config = dict(
    encoder_dropout=0.05,
    text_encoder_norm_position='pre',
    one_sided=False,
)
Rows from block 5 of the audio encoder of a small contrastive audio-text model, named by matrix and row number. Rows with one number within an expert belong to one neuron, the router's apart. Each number is 500 + 50 x the weight over its row's rms, rounded and kept within 0 to 999. All counts start at 0. Numbers have three digits each.
Before each expert's rows are labels from the 100 clips, of 14848, where the router gives the expert most weight on average: "band" is the frequency band that holds the peak. Only what is clearly more common there than usual is listed. The data: short pieces for a synthesised band: melody, chords, bass and drums. In brackets: how many of the 100.
# router: router (encoder.blocks.5.mlp.router.weight, 8x320, trained with AdamW), inputs 0-159
# up: expert up (encoder.blocks.5.mlp.up, 8x160x320), inputs 0-159
# down: expert down (encoder.blocks.5.mlp.down, 8x320x160, transposed), outputs 0-159

# expert 3
band: 500 to 1000 Hz (60); 1000 to 2000 Hz (40)
router.3:615588593627584569578537629485586507527489581544473393449473482465464535471481445508489588559471490446582513561477521576546509504510509552455497410414470528464503505514460492526405468483551478500447503561548528550517425513506449552552524445353377478503479446493535556509549571524510492480557526594389543642483497540470536490471567470529474460438483454460585449528428549435406510442511497554458539534509494518526494503525459474435446479453405462565499592504502495465564463504475540
up.4:542466512506505470503511538515483431518513497487555514489507559481450529441556502592553535528464529580452467524507443485542537544490478485475491530468572531487496596493430485482583581421499597578592594465530430497484512414490445423460431515565503576466547503582493510492430461383375409533482590455488532525525504485508521451546503514474481531470510552411506509511487446562605547452476538431596613557449515471437558460551533538427470463459565527530453520531461414539525529528524492
down.4:576542444538447482457517530573489557518559543449523512475502503534507464436519424478530542491461729549476588450528413519517520509466579455461465553540539471474566441344534422508514496472544509487669591497440465510421459473499557465504593532453513436479528580522566510565518592528577392530488463495539465513515440494607514574532450459474548465544529435445494476624493469528569471527534547545494412545555561545569551507508512495473546606507444514553445499447509461558422489466487457
up.5:440506515513458517428499551472540485440562492422494476553466491428482498503488586450527360532527514403528430515415510590520531508567528519432441471509429502602524490489528586459572462544572521533390494461454497495499515565520493469478540455516497470459490485489436553528451493581477472561610534439568509469532483466487572517589533503538566526511408482517432521587456540515527414527496556541468540501504545493486435478464531527513509540477459463492618493454464533565542424486510393
down.5:518623557529527470465471523399497480488448499460521510417471530582538478539460457493504554507483498528535497457493461530522538472532441484455495541525395487493538452497445419481617473492480471497428555459520426573471483446518423483582474505474514488476427485535540662461526444559462500396486434449474479463548573519553427565490442502549462503441384502439457482543503515516503494480462448519586587456548452466616451530466541490541539502476628578487513512517492427493569543456464442
up.6:539459470460523522524402498433436501479510586497539470485515542617446491483514501480456449538464530467470542478503521581497422414528609491534507636538494550406560475471413476507491500499546546487491589487593576534441535501513471384556437601524518513473386384515464525482523524447545473545557417500579430525499399509522565406542402466469490455500539442462581473515562581525557504564538434521484499511557527535572495449517428387613502544480490568541500547563460484501474415494531497
down.6:470540452469454455419536479450543427454538563491445554575444463493558513495495498521478478553461570522519529563505436548445521467467500469485538518532531501559463464446489487541457512564544428495513502443479490360503505570503564508414459500542526501554510615595572443496552529506473564541453417514526485471570511491556510577513438449505483464468499513492477535497504508448495505450538436447510415564527551458426474516555549516473499501610475576449502542414553490428444513525623549
up.7:483500560491528443458469530551413527446524498568520509488484450502538528482557516461490578556501458489503549433543478406430452504501426436450497492474487468586465501503547590523642490488444519445438573522499508455486443527503580547487567495511543546549489422457418466498502535474452411545515589511519551518528498430493486458516603518488407485482490472485512556493408524429441483486383582456550462519537525537566479478498486471505499515505534569634559525476553544582468531515462561
down.7:528495549524484583427575572518540476516562527539585469535419471447458674513524542455490545498488533568589491512455533474471459574488479565504536425499525500652475506535486563548450425499554579596528528536536508469446461493513448427463470596441489527508508534497560566502485468493511440458585466500477499531490417535430509376408505525455487510544595507554568523482532452593453528571512471473460456612501623537472541475440430438530481433474509573537502530505461461457598470469510447
up.8:436554409524550478507427471437480400563541562444440529453503517419482528451470518504499524477361481439547551510415477515504560414502526468506504464468500426548552470473545527538495456498518352561430471509543457428592526415602474440419508454550435565411484489465500519487520489495503425539497487484524483491404573430536481474458549449539483511445477468556510462513555585467508508460484531489512504458548424504476536479542469537429496634560527555484467499427511470474502453456507514
down.8:513555520469548507499483538458398620489576631465552421579517458531572438492503514505539580536615487512447401455538530463495504470568385521479500537540404408490456438540469488452481602460472583453386472489502568495551459520537501547448488539557508502493557512519389585458546485511499477437590419520513541589447556489487369472483563538491478535596460499511512619477536557487506492481640452504561450481499426470433559512415560585470430563594598446483510397542551448462439517501469448
up.9:556448475524428497427508509443463513477534449531502549552553572541550595418542473463485495509521422567583451484598509420583495556399570429545538502348504543572577505382521472474450459496531427603508561481471505550561438523380509453563544467552553524527491492447450457552491495511517512546525486396545460502510530505542510524489472479487533549549496476450571512523558516484430525475542552555544536410513516460451528563554492532492517543469458481557492570516438576479449495520642398
down.9:501537438552509584472461482476511566413443518502515447554496527521551516443509524521516458444538527525468509559564557540481442502515459513573528503532543461515466484529554659456630506504411530504541477582560522524509469580489528422600457514477436511497462476459454499495502510469587514531535551567493459568396397497419523474529489407517521417544505479577435523530401487569527568449546526558479475490447470579542439471501451532470547606505536519517532497472535574479506476520507487
up.10:476466520437493483474518500523540573492430592444416500561510414582490507575412501576509438480477462488576515525475494435528601493555503558485459560493554543541539435508532528473507430467578448454552462464513495563511503537497539507516421505469477590441494512638510448522496399432534472494509526532528415521527451497428442527578496464497428490504442501507494568504493562479474499501453498415431515522479552455541549462483557494442435447473479516601568418426500457502415475440435541
down.10:477544553509499542535433594519493550441540503500476521570421507544476507527527519512492521616525509588547474523516467535499446575517480513538504482566484520396452536452597502468427539528510433529506480573380583497526425478513552500375518455441506495496527504441496517388488547533528530482513505520509353462483492530448520522525435584431483515523426526474478521541571453505535499460582537502525408505481592418466477530452440443469528580503442531477527529516521636551474486495412472
up.11:545513453485541534491500649561488510497508456475493459477563476489426518496538559419553458500527586476472539519420498513537575555550579564478501527353521485358422450475529424412522575471532441579569612560441437486508481481496522522540536640555567531602432519522448407493512407510519420511517525487488506474495405524450574508499502497611503532518452546543482521417518602561545502396492504485478486509575489414482499493587427458466484469464553381484452444593516483468492408510493495
down.11:527571466410430458527467529587500601566457499552494464563466477522598516472485514451519517492522425610492473573523462455544475580546513531564449488547477397579526449517486406577434458541525494537554463530448533561581516536521531461551520408440418607528520495461527437540478454521464480456540473536562529466467484459474562511471502509460505511496420463503518496493467450534520598370423493490489557446535541502479404502498530433473462510600466546432489493554529388524509489462479559
up.12:542459453462503508497524500533496496446483530506531491464524543519578528481521488498645503524464486441452559511464453472503476551484488514550473454575593482470530439522581495515421497511495543515479506524510477551410463448501458451537500569559446544510504553644458473408548514401494534556486492509477594562452556538491426475434514609573503582531442476501427468515529506582504480421588518453482420446602567574424579387577447463557494506513501531581454490550511434439512425521501502
down.12:448466523506575545497547526466398553610441506504569529393433526432447478528477519488464451533429448426535557482486511429503456546445480442450610511529555462480555546378450468444482507466556504562525554463433414530499536549423518562602557456473471491418587572541529477535431429533498517487468408510567474559424530516550520567505398456426528407536470515482499496402491563459443535479462389549441563513568484434549453419379595562552416491521412527532477506459537554485453573484501477
up.13:478409512476535528493418509521433440535448568482509431459488466519462441519421568531430497489536519491430433555520358449540578537514464434455529441468493568492577427580455458451557539469518476587411539540567422527442476519433493532539528505487573573521537547541387501453516470566526456552421586476592504482424510541489546465500552538493425601453480556410514531491538505621471531518485590412544502572555499481433541476484526466371527512508502593555496580513510443477399502481523567
down.13:445496554485560493527547439420476623446558501450551377516480575621494522549553533437471491484574472460449421520530523584482539537445421549579488530484531428515581467501496485507534483524547522517468496549471519456480563519487505596483503517482453452511472512474464568469574530530484529503498480559443474420555475471543595523507480542464519529466494494505555486552477507419495504546468503503519452548441456545551525447588469573628469446522462512448446493478498539536415471530551500
up.14:480454506541476459549501540479496435551517502495528511479511412463465388473550433484529508531448543454487460535438470543539429529522500472460528471516512471549478480487553501480459501596547525450434518501568458540456447551554439515512474493482514501593640566528462516486511500581490532630470467561422575504525449519460489428502506424415511458502576597498506413433530485531457426565574501495526513548512489594474596454428510453559422517554510466540469493502533553541494447454470471
down.14:444477564518547511513505547463382465485520514504495414448417526566520498398439536510568499542503506496546520432532520413494410531388544498471523526519518546507545498567518493530554546532524605460510476498499585573450523529484569526610437588630493491572551548423429427542542509435516478493540507491441471579525502517569560393433468480466506441534528493562446511503495492584546462551559463463459567391575497540505498464378464484458470495419417462547510500552436512512528647497454509
up.15:501447503413490527612520599513518526479516538518538443512540639491515606434543569488505488515407473479535540453429481453524531555387401478493523421530523443548508458421467542497593530496533490458418587594474500508560447461512495457421445350521507484525463488552438550483458501442437446521452471618462530446542517566469536530508508477488514435491522567541495502478502556544502462496540533398573508522486534385502507438486499522534487487533499491499459528515525494488446530500588466
down.15:440535503498424473463462520506518439394463484583422490606566472489506488412472409513501497462533527441535562497580554597533550467501440479519579477383452526491493392471394517470436465520556469497419493538615500562475511508516444465551534526525581545525567473459527555477561472572512548551517524524547580457452506469490468400497514621446555520536571500454492556490411458499477470529446536523552444514605473497504534494527554595521439459527572484475581474526446519473558486515543454
up.16:518454528442442485415380560467575587616392531429510488526544552515549557544487478465470477607499526491467519421478516626494570515458450473448533446539461520528570481483592469549447511466468471532559488569500428541521477516547539441411541441582491387565520506500432541453435483488515506423462410440575496500552505490546530492516566560512488475485421500560507460532575554486498504537544446441500492459480477453515514523408491494522488490533474466474470581480513537429498556566440471
down.16:501537485514514469473452497609553461556552494531471512435496453430477450442443374527488549509442572513432505447608513551547530547525587584466512448497523509455500576483464476449534427484476530483429556570491533525500419450412573448567416453467453554573483489490535538544492534454442482486448543549500465476436534498556555464466527514473498532477608477408489553558484485555546447508555471539482511439491520479604472484456541486478505484421507500527470539416519520510511573642506436

# expert 5
band: 2000 to 4000 Hz (89)
router.5:411433545484466499564570559538451518520581510507470543460528546526473458559495532455469568431459487460547481465457453520512571551400609495569554584591484454529518433481476584449567501424542402495488600537563483470454551451506526473502512392461460423457449445515450449481524466407476398588430499434446510520534466566538509507541483490453462517481510476524587520583513505495559539476481461548523559490464472523578462596576473459569543665533621530519523470490525576499570440483532530
up.4:583534466482510465556499470504603602539497612567511510573476534561541514509611500439571632573515467571518560502451537453430568459464496458520507543440473496476500515457422590445488530493510419494536431514616500496571523463534520427519455509532513541529533505498451450502480495542486552429515415523453489422536437679483504476473545536496441424551542479454543577514521509528571511507580497541488538461427452456517588501456505514509486501504510587443429502404526489487517568574473523
down.4:497481533533518546449551498523582446541512494520541589462545506445548585426422542556545362476464496482497556528532605483374558478510501498451511446530518538543522482546494469492534522537377491474467495569454515495498499510515557427516510448537524516410460559483530500577559611530541580453444466479484485562473577465445489465440507491534450498576503507424519490392592537523454535579457505437417497441473421480518502619499476619552535413403445469485541595593414511469525493508508458
up.5:468573544459527474504487486460439425476481525473464522491523575411550558504549494603558474523449606509505430546491496477458452586480604540533540554504433499521463534468504513501532561500514475472556529450446503485558502558507437439451468442559507545561562453476567504450507435443483454509556423518473502546396536408549460573526433426476487425524530441482445535513466498468461579576501515555396406476641434522519470469397469484559455503451557461514415500437526494543581538455523492
down.5:567529445464493576550531617484479567577530513510518489473410516564495456451533454474486471456486449525444512445574519436535497582519506392457480507514512528515550527481545515462330501563528510556485413499573491464458449605501577526467486440487528598491477514467502494415507527503475508620457528452485471505520519494474629570479551523617443501550419503507482509505530477548606517513466502419608488612482491473468518555640522465503484474498552374446443460510493518418562529590575412
up.6:522512547497527548464539437463533451489487439556471480474548613445514453433469504524608511449413497512473438491543457533539443616436446383485524592495438433593494491525468506441502489403450532418579527429593425524521460458456486567458443505488475451503539546516499378446523547508522510567528522429454479532486482430462465514603490504537514587582498572485430434433543465526445443485413492425476573558476574447521504512557595568476460579427537491454439514522534484503567506455497471
down.6:474461379475481556553588541546481479420571462521471482480378459529514578585525526562457526482461424469499502484508514512589541520525537541507474466454435569519528496484468464526540509489496553432480579466506522454544511566589411504455493514643442546541511494516527522525569459529517537539519486486602439468517513539507521414500455577440568495535454419499542521563484513469445392488441401522472548477600437568573450527510502479552486498502476447467468442509488532533480413424452427
up.7:536521514584552496478534438469524490573515355444556545555421492517505523611502494519516479506501506608443551385606399460517502471447470516515537591453550450500611479448475504444517556471421478473440522445533459460526522476508600503585490592437584526421436458504512525485488495496554445489447456492531393572580563442534579445504459448454539540453500468517395562471505483550470511566499537467504532529494542518502518425453542534471458604502501573525536414444455454411465533439488506
down.7:490449443491545479498515540460529441487478551489523527506611402511549465487538577513476486551467413497554400490546565486518467446570482521525449525510467529444339569528506488492515491471505516404528503523564578471487442485465549551535447493597567464434537521484545539507497515492497476485446470534438543513506502407472484526466525630433545498543570505553447417558453560561576578445492489492514641556441517560542568450513470478518493497494579591511485447577433553512507436559479499
up.8:457429538411514451488542440531519544470440522514595514481432432511429476502476488496458508560427447526489531354563481433525553541418554527574400490544490557420498439459449450481440468441513471545500481512418569581619481517433600549543449477444567507538534401459509522529550470494486526456474506536502387526498470503420512523495434457444589433421485462505428496556509533530509529534530514557519400492572537507504494525475422522522578521593490518493487599544516453559543420435522565
down.8:530635351535450452451483444507448536579444547563447507466466503537491562493479498534483577474520483556435488474469489493520422533473496568427504541564507510484428569549462538498450482459507501528574436514474490582565501514507486516459460456502535519397578467552474523562577462579560543540461474479475428437455489580526456565569434576514509514533528530489486444489559482536543471504574468446555462491442548561541495558475604467449494540525595478442403422365430604415416551483564502
up.9:517481477522487441472462464449504517419452480505499417515458520522481442448566563400502526597493529546409386513533521468519543433397552498479546484506552508563482569535541434546479436499474511470526522400437491452521522439538487563435418538556507463531562456530486477463518539537510586510511460379583531527501485468521475483440461504559490510558599472439436453542494485567599489464575488537422625464545524585456518564471510475500394507565516520465547453475523564492524531570492539
down.9:465539518499595535469507458526391554497504474491440549543498545468462501481427511551572505544541555460518448542477543422428557494492469403465529485595446459481440509524499523524517567514555495539572421475390417511499483518461428583544361401511512498544481504539552393572465552522574524472527463433514398476456490437491505524606504522444449419538518559549414548568472468541517428394456468364542528501468507509476544449487503541520609530459523446518467562426556491481471524484567483
up.10:510510550422511476507601509437522520545579517427415398520445432453559451409481515538484483537535530498493462508496459469469423486624524528505427451567487409447560511452528382558572469456513498549447468535576552527443435449535448528438500473426572564557475491532504550398562497503566487427560451556583511447453529533493480384539520515521465448470542493376567506558460450437502543491547483451438418464489434558436434585544510497544496552550547530485568439588481429503510500537524522
down.10:467492501462526457510565522401558486524409579594564502628484486419411565494519512513510553501526520491562550477503446574472516531457423405475564534444437524489556463485388518480558395540592533500546501582500540512532500475461538533372532489546538444519540486442481506539517544464510534533525444477567528614418432473421474478507491537538513493413618491537534496530537410542577495543488470489534535545454464448476525585538478400483504509555525474486553588460524395466469469456546494
up.11:465433417534514490454480387537541505486572548495441606513443548417498508473608575488615602492486540450483435507497551532444449552481438563421523509479611471533421515543460492460509427543510495537520522546597416530505535473532413520377539425452486525447501475503534519506420481538487527481458478496441476533527572484509569479463538466618571520485465560556458526460491564485415485492511475497494466447537482440453530566460514513541455561599577492454484528465417467540475519430420467
down.11:444433505532575467520480502593565440520442464493579499457569515516483521391446567502410467562548429450452441497426483417538485459479417456434517490531449530499430594448496506500466562530478389543580456600466581496512441398456558568532481493531509439423517487487554454488473535522398484463443575556591494445503520421424551534480490507559532445484483510515412586531479482518596522471514471576485537643503506500559487463580451413559517503543508421493573586471479472513462376482436484
up.12:648482563448406476546495495464439542663509579537545588508504478533513498429492496574522496549485551532605507511448521482472509451564490526544562403469553576580452459495555498559540538564562445588544512437490513515564555507555502551572568517554556532450515467504483424553439543438463553455472516500558582542480503478506544499492478550519451349456499435518510483548548492520419459412524553497508479539515501414601569503536537577449458613505504511382467479544506467463557428483483439
down.12:498569420535515489419524514501474600569484490538522510390493536532514486530483561438565618474548507498518483501501609483458409423486479505497469428510450444548462488469545519517473530610453470483527532510476473482513563567461540570479462450436449419477520508473512513497464502553537473510483551481519529479476535509487505492553412474455505550480521552572386523529465558470481514453604484532544477415516513495518477428527551487373514468358587542448485556582433492481528578452406491
up.13:600449494455421560515514504549495488574391464498561441528486473471429463451496490598507517462521538463536537369513458431608528497535520512478459565521599529456490468354498522485526469558482409548555445536453502498493522435457481615511475558396558448552485535492500548530435547473447473474521505549539546451485423490469499507564542528540534495590572505479478514453472469541493523574404529450549499481497460486464489464482469472459540494454530501382529539589528519475574496437460615
down.13:560457430567442478577460407571531607478462489561453550527494503511446519462535548471493542509537494403530603503513365548553514467494443478512531515455526518437499403502539514439509541591508486461563523500528566473518535554462567473498465524457640549503479571522587476456431490582526464427423487540598526448516563452543492491467503512529501464504474532505383602390569558437557498548531464445443566497425520536479524519544498473456467564553519517581508476406405478589517567451497539
up.14:450498514449485478463543561534455415565467513460504493495529513475486435464520587533481584472470502564488417420499624556404577537594519551478575585552520531554513528513420512456462443452563564515514491526505505445537498452491388466453505419486488397507522492464498435566484429480498449541514524431521491501545407516489519455478524557528480532530538429472546443498439480436411566557446557496514595447613488432553470446511469389590480546437505498386492542551496470441525534449403600
down.14:497492538416448530500563537532437564478507466586485502485508493448521496530557497498487527465506498480468516599531428491562557471526517479459549517531510421517504502551421472559521574473544535385501478485565552493468590509532520492505510440559485497483407474474490538588485540484494523538526478461491506563460436509518473495499521559359529492482501488530408469519510527413458513508458513441496506545519561522542591581507497474487532499518516471636465525479562468354434505458480416
up.15:535477486555458487600562567540419560525473485508492498397414522385591566431400518570475545528480516566496457491529464456492510414477507517465537437419462475414522498507426479436524450486547523525460360515495531456497476533531543495547649475479572645547478513479519458494463509537498467550460469531477505492468460470440516458439459503503504449445428561549568448564572483461453530456547492457523491540539483463420490507481417466451505582366468603509489579455478475553542511534532571
down.15:539535448478537492458548467518467489479535555474514511439516509406435512452535522526511527435405575466582511462467510492541554555487511552448406444507484434488576403550540527493486380459464445399587418513548566538488454531526543390547513477546507443486549499473433488576449486571607473541421579475480519457528447508530470467479467497523573564531437465531427508453446510594487512514486490473556348479515472486593541466573452567472537501513485506494563597460528500473398562532521646
up.16:490548477497583390510474550531490477482460504521513475489505594475483452486482494527515596505586496548538515384537436459501491541527481480545465524524515458508440501457500526526535491504610656550461426475557436494507492534491503530497508456475458514516528534476415446478526491489525514546499559503529453475499526566518491583487395511556454551530589565473437545548475535464463521441463417396512526433580442522571584468471413465456509486487486477527557471422490537503539413504454444
down.16:541561482495512562536515471620493485425452483531480470502509432590546550497525528464534449412565522578487381461565481484555572511539513485495412501527459531513584468494553556460532581550446484512502472538513477404499493513481511439540484494585478514461505471505497525471528412537520490429538546564421427477455502499507517537447601405512493487398439523603427543488530481441560462452500525496428496495451510490472531460459528557479412519512453478441367474596507560501527538529458444

# expert 1
band: 250 to 500 Hz (97)
router.1:471474455490409436450320424418421490411428478479402411396406383456504452488496522438561471472514462478488498464472545486513459516494515500475560523508531495518560573490464521458519481484465503438532490506498479557512486475464413481486498577702721614627699676576649508550488544565465567518529559563458480452475604480555522493469459559502543588513606482476475502474523497523494517524513476438467460495548510418478517469492489473468477410485565518481543512499491502559459473397505503
up.4:477608467548376558475488464475490497536495423440420520506527517449452442596561533525522416424538470483505493470566606489485467487511510550603507559422571455476566461539392561525463503558464521591468453488419536548549540502561437617452458463513440533417459523374517551557482568544519466544491521474582507490547501482515512574487485535444483572622557530481505455491502563473500481400592523471475422409460558477551564462537434480475476612552510567568517494569461612544591599495469501
down.4:591461547369521492601554626443540477499523467515465516579543555422418486465477511563491506460536513524456520538586472587500443411455494596484529472481493527439483475581565595525493448556528533532513491558458480494515452558550461568417502461448500504444548577593381394580514419505400581521538526506478464462526463412515472534519498558472521531569535522482470432543447511574414605451526595589538521568524539425441549508505485444519493518545452531495503445471415572421530459542440462
up.5:556427496537507585537529536454568544380485458501492587535491592484588504441450474555493502661490529454520428489389485495515485527558515493462528491427415430440537524532447470519531416479494540437519596494481575479490493479456481564466489461516447489508480466425523473476532607516494447523557452555464433442586488488514513533512444554517486513564480490452452470582477530445474537462584402467541426588467500486493467459531382500460454472440462472528564502449517453439610475475575545
down.5:418608485597508534484542487542511559493616487503596484451502436504537514511574548568586526509560473540490503418516468539560430543536448573497478380478441520524515458487428381525550486458469561562520531433509537534492483552509491512486459384535489554485485516492516407575552511475546493560479426544429430527475524534492505463365529490515479484511544501505483522477426516451645583551467552406497570540497533501517513502479562586511577462455467490430531513536581521557524389479490533
up.6:565507534484582509465513394504527489491404544425476540470530482451524464539395523451460479438557461526512574471539442521507555496547514547558561551472458494458556524538429490554573467528546459439520486497504499459532424516513546489448478463432512453502494494544491472523570614516542527585395427585590473467566467480580504446550478466576455469522509512565408464499601503481489453483535502533510559531386504515452568512574558447471582456407514568465560522592526483597559513482461538
down.6:510434499513530492553455350496407513563590492526505567485510520495493463539463419503485483531486436534501519417572563498532495542448522619496501465596481441584416482603484393600499489452470436473433480632489416475534496489491567492510488466522530503457481496580538513496520497488465485463444467514424452538498522469572497425494493530499500477509610457463526528475458515497381475569446435550519533515470469475444429421660487454485430485455495586485509495515544585527447518458487469
up.7:453527478478479528481554592480522496488559504538459596561521513521528563566556477429512429448493436368552446443493598480474457418523545504435492539500484475461492476506546361440456456426482412468569536526493512568493508451458455571486566371449431550408580530573481403364501449494506448515495480503535453531554549472485544463537463480525541413629526501491643490484485542459547513441499413570511485509554543480520458507539427504407574487441585570410522526497501501453505459477497476
down.7:413536394589501539404511501430433466517501515461544346484542580541580572449494470583471499485492529503568505549406517492552459477503437485512513479529572520574506538501478471526525490599507447549495456541469414568450478488522597412409461572538496423614485493476521557529547517541408496488433533536582572547484380443547452615375565462473527547585548569524442526504504570555448474437484539544542410522591550436562540431500476477534507416471487541529482478527347510459491513482508553
up.8:497414553535441497575457555460487487513489354572504508473477501574551533576453565464520519528573563547568452510529533512515449521521445393514439499438562429469572579432566508494529497521523436471490537500460478517414479481483569519452464494532512595542540491522443500510504511446501460483512519489526451469532502595392489387528553561443454484401550500521480470424504521523462533482477438463469521584525494407532569554519562589466495438530604536523469571476513583505486561518569431
down.8:533504496500543532535435544464497515555485569393474467601536530527462567424532506491522468494507418548534454420477453499499456572494497587546473517512544542504469551526504536462491535440546558521467500512575405576531517466552579587540502474564473486570590442499455536486471503418501512563459536485487547544518570523571552580519496419474525456519431499510531571516545441460587567438502545572456454545517461515523491499458474565494588500578563453528590494495540555567490510493477470
up.9:490424541523515488577455540532515446559535455451499421498509538437555583525414525549536381545447519494584439484520535498383459531477503442610451550437449440480507531526513479480545453565506538419424460541461528476546436531480504484453453432399613571546457591579472472488479511466493523517565549491394477511502543495452537501460451484470471461476435516558465469513483486549507562481565504479567483465539480526453493453465486491587496529423597468544482444482370455499409507465564587
down.9:491467438591469523480537564447512504508579454470495575468446494493506475505521567433558600427517592485562459507553453429391539556569456616445378481515457602553444437428447545414462501462522493419535435581565511492487496468482481429514571489540557470461424541461578465505472505512489444484544536524447508468459523515493485369518441496603419453501500504491568455498567553428535497537541483448432514445452449488433633476533556465491550494531490524502472559561491499551415554532487473
up.10:531519546530471514475488466378477551450553482468530540525465551482465548524580495539573476466461465567466470491460645517486478450480404499349578419601506502437505513538504545515436451482612580464499454473581487525556494591524501377455491532498450461581515512552427497424465495557519528446482525481546574423474442456530488499564504606523537432524514493448407442402441515556331479557441499447448458460487515482569533537450402457554451452516470484553522496464526427527435576529561490
down.10:428534478469576516572476449439595603459539475462508621561430517513530467564539446476491525479596489470454539630469550369512523588505529553593435577464491533512523479485488519482482456473483461443528476527500520546531517465480508492581464485551517459557487490473521534391482543546484495545435401551528480470540546457495478464540396409587539565472438513511481452528516519490494542459530453456490573547528485499478605507473437513531423556545471496554558555492523510497413527483464450
up.11:465494516516479512524455508485548418488487462554607450470466488484538566434452543501494520480549493493554494497493477527478498421509567476510433472517436624485463492496499501481527426628501559553538533453462454438450501536498506559588477453636555479595604500527467528412500407576486536461387481447479538443523513403471488483472574534488504515518588541518475480449559459537482535544409454522458482442512601477471415511531518583420586476476549491517595470498514537523456482555421572
down.11:533530493469482550581569474440637539527527633553506427549562555614476496431437487547583572554554555433512528459548415576545508441540579481527574579466472482419503503496462557472476495536571491542479442509438414509530541564524435441491544417503448492526585535454567516547466459512592437490514595481446460503462529493525476510547525483453546557583479430532530558587529561462476635402486481533415489480497567483488519477522515543440542583531535493493475537498420571572537548344484520
up.12:469526527510468621515457514552544554516442464577586555570588606482553518476395508441555498472502467452452525527447505481499507539407522480483505506445514502486437488507514546584509563416497460446592483481468451501513419560566485381497558581573538479434563463526525456479560535485516534425476494419417455475517479596490477608473522413505484453527469473560600509467582546509445504378450458540554560437552511518499568536508590553460409487559532511475439545531498548482561518519501447
down.12:502461548586420494443503517503463517558454478469496530392531479487462511486438507514463503462498518454440458537513543535493557552551461387480513436499502509467589414551466485486504421493471415559521533571481435439529473442514488527473558462395478580461419455435579498504451466601465507485508501378562541449536453467518535496460514581411504523535538536533541483462571505475386562566482520545584522450527450570489569551429438445550499552447546515427587487483496535580625490411496503
up.13:415523538552432421568541564402478522420517415508520489424477409422423505535501495504402552481577581440505525503540573517513547539601521503503472434481521435488518475404421536561540548409505497477497515565522334459557429505516554530524475453548513478528504498515543419431476500599542476445467462489522475418525460487489440511442551489519545523500480517449574478505550435557499481575543457456564487481483586426563509533418474476491619589549517516410493472456540502521427577507572613
down.13:452542526543535506506508579402473456463411435470565532535491560533528467560508611455498521590552486428483493507511535487514399379421511408489478526498505471533504541407425464516520406533480442593500450639454558553455542446556541526433471468519463449504465453563448367522485544497465503508546530461514537481548440474514533461535512494597486425590524456547520428565518430546552519514492579495462541476533462496512514468486498465559459509537504503519492406519509550392472470507459605
up.14:492533570514553489562479486511542521546457524441521544466425463397507520454431450427477499516526531589574504405506610510512490551410496515555558512502528435396558537448551442525516536465476392518441476479564427512432581506527455519438486442583530531526520488528476481468489478436472527412447564557543529464562560528458559409464603529537517546469485463637451519466479507509571573491501501491575507533521498484501469556564525467577467486488623488466459461475561352454488458496527584
down.14:407536472581436511497498499482535544451522509538529516498483502394519433554482523517417577490415582553468589483518499519588508529467480590536523526439475537472521567504542618535476469474418392533470487494529507471510494484534502543502421460450446481412489524520548526509441478418498401467468535458513475435488471459455581549487466558481570565559454443608428508446447451442432455467556482399508496508400531463469507581494421450454422533503496539467496564541599528516420453431408506
up.15:487556565567491558456515519583543390490553466490475509592569536473563492486520570534470446467421462499512427532500465514478440519465380428553496552514501428450487460604498476492561478488380491519460416440462465475575507492492559430450453503542503549534484467527461501457505574553462428507534482532434507440494501538528579421518471515558493479457545546520433405541507535519614503461508494518554358458453412463581463522530489476382543544487498587369514526572507476438498492463535457
down.15:603576441485635541523512544455502484543447440491438494466479506485478569433526527479422460463490590566507491583556520415545568573495496496452484505468531573485474508542505590511436490444542522408536371487440509418357489363439563503524497466504345396499485499392507456507426505414525547507526416528462533561511403572477441501509512590521420545466526545484515496489472519516544501520569529514534552533480505490597550525499509496498609431482416462437483413477561553426415521553464520
up.16:528434568460514538430446555493486484465487521516488501546503456533595476451512398487443483399462570520502579498504520539452551636459500543520460499446471415484451508513533552551516504399497405542491481520492555483432413429494466547492509442482507635571506473518550560540511474525438481464601468547525521414423584567447566502454488510483565482576482584501501541580547510473482474506508520461448472543477405481481555465483496507463461445499480547492378539565576542440555504515486596
down.16:417492598476496577582480448470477513524453441507479472547459504468417516488517525472440482470504435525519538513519613551490496467453454431499485569563514410528513509481463449505498386545447566503464544458494500485497426484437473481463536474465503485544574458404466419490456623533437497465431533436442454498521578483484491428389426536437590458525470493446510503468492575523508523555515554536535467517528567525479469698527510450462471520444570552491498515572506438487482390490451507